config.toml
arch = "convnext"
num_classes = 6
embedding_dim = 128
isotropic = false
norm = "rmsnorm"
shared_expert = false
am_softmax_margin = 0.1
eps = 1e-08
epochs = 16.0
weight_decay = 0.1
Rows from expert 6 of block 12, named by matrix and row number. Rows with one number belong to one neuron. Each number is 128 + 32 x the weight over its row's rms, rounded and kept within 0 to 255. All counts start at 0. Numbers have three digits each. After the name is the row's rms in percent of the matrix's.
# up: expert up (model.blocks.12.mlp.up, 16x96x384), inputs 128-191
# down: expert down (model.blocks.12.mlp.down, 16x384x96, transposed), outputs 128-191
up.18 105:162125136157112122176160101109133138155123181091180130130152141123128159109124092167167117151124156152112129209193171099094155124117077210131170121129147134100140120098137085133104079179121062
up.19 079:130140085121132193153078153136095135155082133136173157144170075118114134104076095127147138170111121124150096140106173096176110140114142101185124100140073156163160148078136124088155105117113104
up.20 102:160133108052138122132168122153127146122117172166154094105136174173085124137106124085115143091068158080202093105089066121106090168101129158111151123158153105089087164191170107108149097070139153
up.21 112:191106144121129008122093173143142092149154126182102141097214139135136177176163131136080171153146120146056136155164138146128140060168157135135097166136103087081129168150112149106147149123146061
up.22 109:152069126091112108155093085144145180123092169128186137142119073164139085102096150117136134146167067161098137167147099110123077098086124138153115056123093170143098175162101170164154099178166145
up.23 100:152145176183161146101163054158097157124072081168142119127153135107149137133177110144131136131118156096145108138089130117160139160090110146146149145184130171125093139158127095155130141123109170
up.24 096:110122117122128138072072138173134107161137069132130068128140115108087090126129146161075100052118126143120162148133124098123119165162141153113073106091168108099102081142126180107103159130147166
up.25 103:144104166111141084129139138092141167100183154131107137178091104087132172150164123093131104203128165135129136104096180145143155133123145153152192132070121144115127114100126132121154111146058133
up.26 095:144125175100144134068109116089173180101168142019134110074073130086187160121128089165128117131172162113171107157088142118181145139079166115122149086103172134114163043159046103124162104126125173
up.27 111:198114091098123117168189124122116186149145138138146116153186206180128168158105143094175097153127095086173154128147139166128142145136099164100139146131173128074140178116133146083048137130132129
up.28 104:188139123108131149088158099092104094118123078172094140172102127112042152168176153202105112141191133103155169154104127118143152140123149143102145094116143153082165139154090104121119091127112144
up.29 105:177076170146126177160154072092125109147110093063132126096129103180129127135120135178113147185132082127131087129149181082157121100154097176087105107157121136131113112087150147146147127166099114
up.30 116:139183097138116132132122144111145121123076156157137159184084085101126089124080078126132085119142109104135126108093134119180031114103145068125137117164143100183093127156141165082159186086133192
up.31 096:174084139137111052146156119097128142141069123140124048140160100159103156133097175151130122156160110113125142171096120124132149186085128122147167138091126112139100164099152080079174077103173150
up.32 106:122109200113102121099112123158163083127127158086102079150078106163120132151165106190170115132140110113112118125109179126081127111124143137091175129116125152200080158132083167169081184136112151
up.33 098:110132099076151129166087115170207128122109082124155109180096116142063110159174111093097133075119101049139120050122105129139071122157118130089127109122135123139102124132079126179158146104123169
up.34 107:157132169157073089227161174144129152099124138172157123185147135122127146151132131129124138149122139156142070158152124169118119083096099156084133108123126140102119148153109064109104149157132129
up.35 098:101095137125109144134170182138092148183097151105142098129116115147158173088124167139090165082096100178139143147140104140097168068112078167067123133156131165190117116147157144117166146157102094
up.36 096:148132171137114131183120136130114130176150059126103172140110136176112130077099120139199113110092105190093168117091131143137164118125133143115127105092107158073124102161121114147108106122069118
up.37 108:151085112125102088161149137126114098171128064134108193181144131111075082158075123098127180172067146115112126101128153094126110071098118131143180154162123167105148171115182213086118118173141089
up.38 093:212130119100103153156132119154093135115125145161162157110131183133183087161103172059107145115098169078101078053139113125113094110141138145178099088119185144137103142164115152150126105095135173
up.39 089:211117107159095165173128151143112123156108131143156073120165130081146139147115165105171108134148146095146142100130177135092122134168122057135160068108190119110112114069100160122060098132137118
up.40 113:107133102119080139125118137093127156144131111156125125156137195104111172182098162118114154114120134171088120107102045122142141146138122132091107083142156081096110149162149102087145086128146142
up.41 092:164115109148120132069134105122196102167131176084121126114152202085154118124143119117188134159136104127122227134074116109095107104139155099120162071109083103073115144146168073091151086136127083
up.42 103:158123124118115140122128107133115178109166133095132127142190188108097169149131169171126111174138212188160135116160146119136170131078134114103125126128148118087070163199082088080193080107101164
up.43 094:083141128162143123112155107076146091162094143123081140123129140152119153139105146115134154193126076136103192095130110117106119161152159120112160138078083155197120171133146138083086139120172124
up.44 088:124178146140156064154109068120111080160094105113137190142191109134077159133106148184146132131085112133098184151175088084106119167092112094188181115143077095096138109122105154188146116102095097
up.45 104:083098109119088148193184145119121164130145092138151149131166145141146154141072120157099182121122095128169144131160113129106181100125079189107134150158121179134174110105131080115149180143148121
up.46 099:180111118144030111070120109138137085166136146159155153171199172152103144128115147096111119114144213180139166124106091099117112108163094158153165118113139145128136085125100118128117126084127076
up.47 087:139159111106147112147111129113115173073156120152135186051113080085154128041135118113169118183200143090124112099074112113131089131029126157155108097150109135132156173117155135099094138118151130
up.48 096:177095156075116156156130147165100159122064127107108149103152101155102175116088171128140167119118122072110152152095155087155128157126090121086150139112118084145111122183155162084102146141170069
up.49 111:137167208150154071127197180157116182107164197151160069159152192128146120120150108112053140160160205145179114132115129087060142150163148114139116199149140096148179137142135128118077170059109100
up.50 084:134091124105078218188143159082157134170090154159024101144120140108130095106103159113158148113081122106117129112122151185183168120151159156141129057117103125109142105133175130131110160185148140
up.51 116:081072149110107102163121127119150167132108089124131133165110042128109175119112098160101088075106087143141152081128101126118161113120158117125070128115120179151146124130156130213210193153123173
up.52 100:142133074099116116158104129160139159147140133139173080092161135088109104137109092099041121132143125156134078144160115152122118104140080237105130151133070167114171155127123110084165114096081105
up.53 111:114118133134110123135145088144101124106120136149083128121105166106125140121112122125122096138123088120150072095078161142112109161099135066144158069121150155121076188185187136125112096102144168
up.54 088:130142104142144125164164151090090069146091104108122103189092160133172138135103072108146152075071152118172100149066155104112158166070133221165105144094185186177073080157095154152139143096160147
up.55 110:117150098105154161041065192167113178066142121122096090114136137114158102096179142125145105085136156081146172087135118143093192149101188146115085128094150133108144146171120076144134088079094154
up.56 116:107158158124160119028120160176164093175129139041128167102112119165180100083122131125111135119112125105132111066095166091156069101133095048144156138102144059131144147163174107135135122074109167
up.57 094:152097127091158153136080102144114111141164121162072107046157142164171214133190140120107127119137131191137082135089094134093156130117176162106133091099222154109157132119109146134084030163127170
up.58 107:169161164171089140123192147148090175109115149180111142097138192162156156165214136104136127193123164163122111146090107139079110139133089175153119059156141154088106117196124138086129096134079136
up.59 104:113117164136102187125171066108103170053175086155133152101113127125180174165183110073189146132180153100133104083160128112104214102136150191163096128179142163112164170155089129147107185197088141
up.60 098:125141115133091124114052052143154148141203143109113140127120119086139164117076134166074111133086149194127120136154136166170132115122103140128134118138125135124129130099077159125146190157089047
up.61 110:141147119100158047146164183116100145115109161110142128191154107193190102097135104133110156156134184214074124125138173157179176117080101195105090090155064110150122154140116091191124189121128169
up.62 102:083115083136126112101116133118171090186156145161164113073154106137179171139133176128098119069102118160155092129154094090116151086142120170138150142152111123149107133150166191107128123169095163
up.63 091:132049121125125113102121129177139176098192107156159152178114080138140179077154149214131068084160106168140085127159121104150140070137166203145142100123109143172101107161083118133109181131122100
down.18 115:076108174117102133179134080132167139105104123116088144138078090090115161115138188112118153202127146128163092100125133107112128126155105145134097117126154135194082102135117130143120147121150169
down.19 081:090116106067130172156195128162139107100183100104153161136155090128178112131098123139144151178116153186108115172108166123148118154082108151154108147127104167156108065105116139169151144120153114
down.20 083:164093124126184075146107144108183138139105162105179147197116076067048133116122109148117081089154139115154160075127141111132138129116110143180160126072139117131166141141092086175172091117089128
down.21 130:206103113147119133068080113099088173113121102133153129061070165109077163158137137093116120130167149148115136141166092119100129209053178152092134157082180160113179161138113074133186175190078120
down.22 110:152137118102107138099066134127122173185103179128145085117090103083044079130167145178127052145080134110129117125111155104099125150130128127111118148072152137143138131115128176114147084093166163
down.23 103:166078169170175087080098172079124146112093079106109153089118144128114120147168144093184093143129162112107090110136138110126116169122186185075091185117170156128112146087059080155164116104130117
down.24 091:139121148144106135088086146145149187129135167130088131129174104101141081088190087165091099103072178088218106137113143107119152108158098139075153114139138145089149156152133140155095125105183154
down.25 093:144128120146184112115135129110119159126164123094078159103153171121094186165174080108172055159143163128094145083108106150174076147105205125098103112073146109135097148116103139141100106128125070
down.26 082:127129105145111169112161101123141132093165091066160122100112103158172155133173167110144132120086153097114158135161122159183089133110112108202126148102204121182151133149128088121186135171091092
down.27 100:103197090112127136209191123152166081155118138123070182212161109168141088069115137140127167089139160093126144093109128119092174115142080088134104102167078133079136068067166131108086129087124176
down.28 111:159109136123123118126103130055047186177162100103154094101135172151123139150182146112152079196131187141110125124091131152119098153096214132111095164155149193112177180139065170148100134124146108
down.29 113:106163165106093131153149064157144154211108157128137159152084125114073089084167161141092107169124201125146126108122116132067176116129129123112102105154104078037080091152106087092118123082153156
down.30 144:081175056141100125176109113148164120110089153172123121161122089105114078066099100150074156092092114085160098113134168095118151113171087107198129118167088070071080105106171179109137110063156170
down.31 092:115098167129180124105131087067096126093113120069107160130150143137147128147123178121148137059165171178109134159119091145158107157103163134123121092070100112138149129115116119152150175123116137
down.32 110:126116172065088116129107084161120140125057112177121113104121121070112046086177142164101117089118175095108125084152100147080156110102135127153093125165090085157104124150162088091102147078159174
down.33 085:081127155147111073173127110189153136104134130122075126118089116126200129135106151134039106084094099096160137111152140131123127149138127110164174111155113159143098070091182118125148125095138138
down.34 100:133189123153111130123099162126092183155157122113188147138111088102058117128166101082134059140112147135115113121174113110069116126149149196098145094188179160074128097164103135100097075127128123
down.35 104:203092118148217143080079177070061134097140139098180128095120161143090148130134109124140080123150129141126128134154144147114085115066136092116168146085174129131181149146079157147157168180106099
down.36 111:097126120129059114172137112173163093111137137148129137158103102112182145108084138164090160118121135118133100115162144106139159072148027072167128134128106138116093101090120117085123099095138151
down.37 117:187139144119089182118130128098093097164166088100111139069107096155092091142208109106124084140183164160077149148092096119090144148090172101109118131129134163115131153157090110158173113125139140
down.38 093:117107126121097140113123118137134181169152182126177136121143165085095143102160124154065081152080149108122026153157135099158170113042065114143176134128117073061116133167117134154162122132098062
down.39 082:160121147142131119066156136117148077073121148058093115136185127126058178092138139202137124085146101178166146179103090156123081143153102115126195156089099177133162116122072142104122146075084169
down.40 116:100109119098077119106123094181143159188088128140143096106178120081138062124154117088125100154142161076106128067099052138100161113104109148120107096172142088105109120175130077128158159156142174
down.41 080:105156114137106165180172103167166102143154107187141106100132096116144086100056107146104163118113101107150139139124117175150157112123114126128139168161127122132170101097146140102107136099114126
down.42 090:122143089088105125122150085093108154098145081191138093061160144108139149124045180137095146162138132089126152093125114132127084060067101118127143150102170139102169132180040108133070102144098119
down.43 085:108083135130135126156148096088146113111199127109096139107115183183118162143136151124171140127103127153103175154108128131128068129158102157106068100057157153144139112137154098102135103092160117
down.44 083:098161137130077187082193125087168124155145143157142091192097103127177128065124122126135154103139148144151142129145155118066135114085115168177121118154078103141144131082127118122123148125174154
down.45 096:182142135103176134137072109149111124141152188112161129169100157156083046126188133170129050105143091123107110107142170100130101169152139110096106148135137114077120113145149127133117101156146123
down.46 090:139093146066082110119185108166117115155128130116109166118119124084153146086121104120108165135128122101112103094105109156112171122099105168126119141138105059102120112080126096158102147097162227
down.47 080:102111129097070094101139137089129149127111106078104166164170159112151118110127180088116187159180148182135139091084099137136132154081084117158099130113121147139146148081144070152142186118085132
down.48 109:132088095119158173133138135085110110124183150068125179103164194171077184147165119087173113116161143161102168171113136160155105153136151179078115171111138120138176138134107072159131143150091118
down.49 112:108186108130111052158101106158169124130129112208149091172190107126123154093105107151091165119102119074156097149155153110110163119114054078153166103163079099068109070100145101102083110063146110
down.50 090:089152138121112154147079096144174109143133148163111140133107139101119103104114183147094133196130133113098093041142102124133170159134141107111103122101116105172115147170150130149154110130169144
down.51 130:127111096121151128110167122082136098115101094089108143078171128139162165155109121050133183113161163171118154171098084193162130074110086116127087076140111123107159115066135129112147159168090093
down.52 093:107178125072132160162169099153145076169110106163102137092194108107165103111104123132113132173102168099094147138144134091110187084131119111161103113151131095151120109134154160101105129100102175
down.53 105:166116140073122168079087174085134199112158082154134127094139137132144093167152130128148092106136183117121161097081148138142133158137203153081091089181145148140199159207102089166098143149125072
down.54 091:163099132106199112096156188082125138124134078114165148121122145176123138152145160109184132147143106179073124119144125082129092192123206151106110136106167121190138158158094147139170120125131124
down.55 116:061110148102069117166153087180162088167107173158096138106117097087157164126099135120076146137104111155165150149126076119145155096133112105184130109113081085126110081109137072128115155115128166
down.56 129:128176108101152114133135132119136160137091101182189082155145096103131106093117099188072157105076098064157102102157144080097179101107098050144173138161096083131134096120146128104123086099157129
down.57 080:081095109120172089121114129171123180167128178131098122181100074116079098130119121117117146134162189086152122044126119088131147091105114153120123114157108121166165074171118150204143166044076145
down.58 088:100181123102141174147131127132155150156151156158185134173151122178106078096152115099080110161112107139157126101155124151145157100109154110130115090125116096149150097120121096114097125128131143
down.59 124:111177106145114124153149087205163089141108149164115174155154083107162113068128112165103150085063142076143151112134148126120169097124112037181122086142101107071140073090168128072059120096155138
down.60 111:158071163128170143160141107118138054094139135101072130105172173181130167124095162109165149108142105186101145217113117152161101134157120116141139125099141154160130143097121161161156089160121102
down.61 106:161109153141136123084076157144099112129146107097145121110137159204063094128161119119172099097149091134100123079125131107117090158126124125083177140113181127175137141123103142177150081146113099
down.62 099:111147083122136090121139142122112135077088145146142100134166091169138095115051117152121118110105144121184112111141139110141127142148076100192141088139131164133171103149148164166141087096126058
down.63 089:120173144081100130137165159114137161164114108132141159102161160164135125167131102068143122148143151146078139135146068153115130144099140150064162079143146103168119107154080124143151097108075142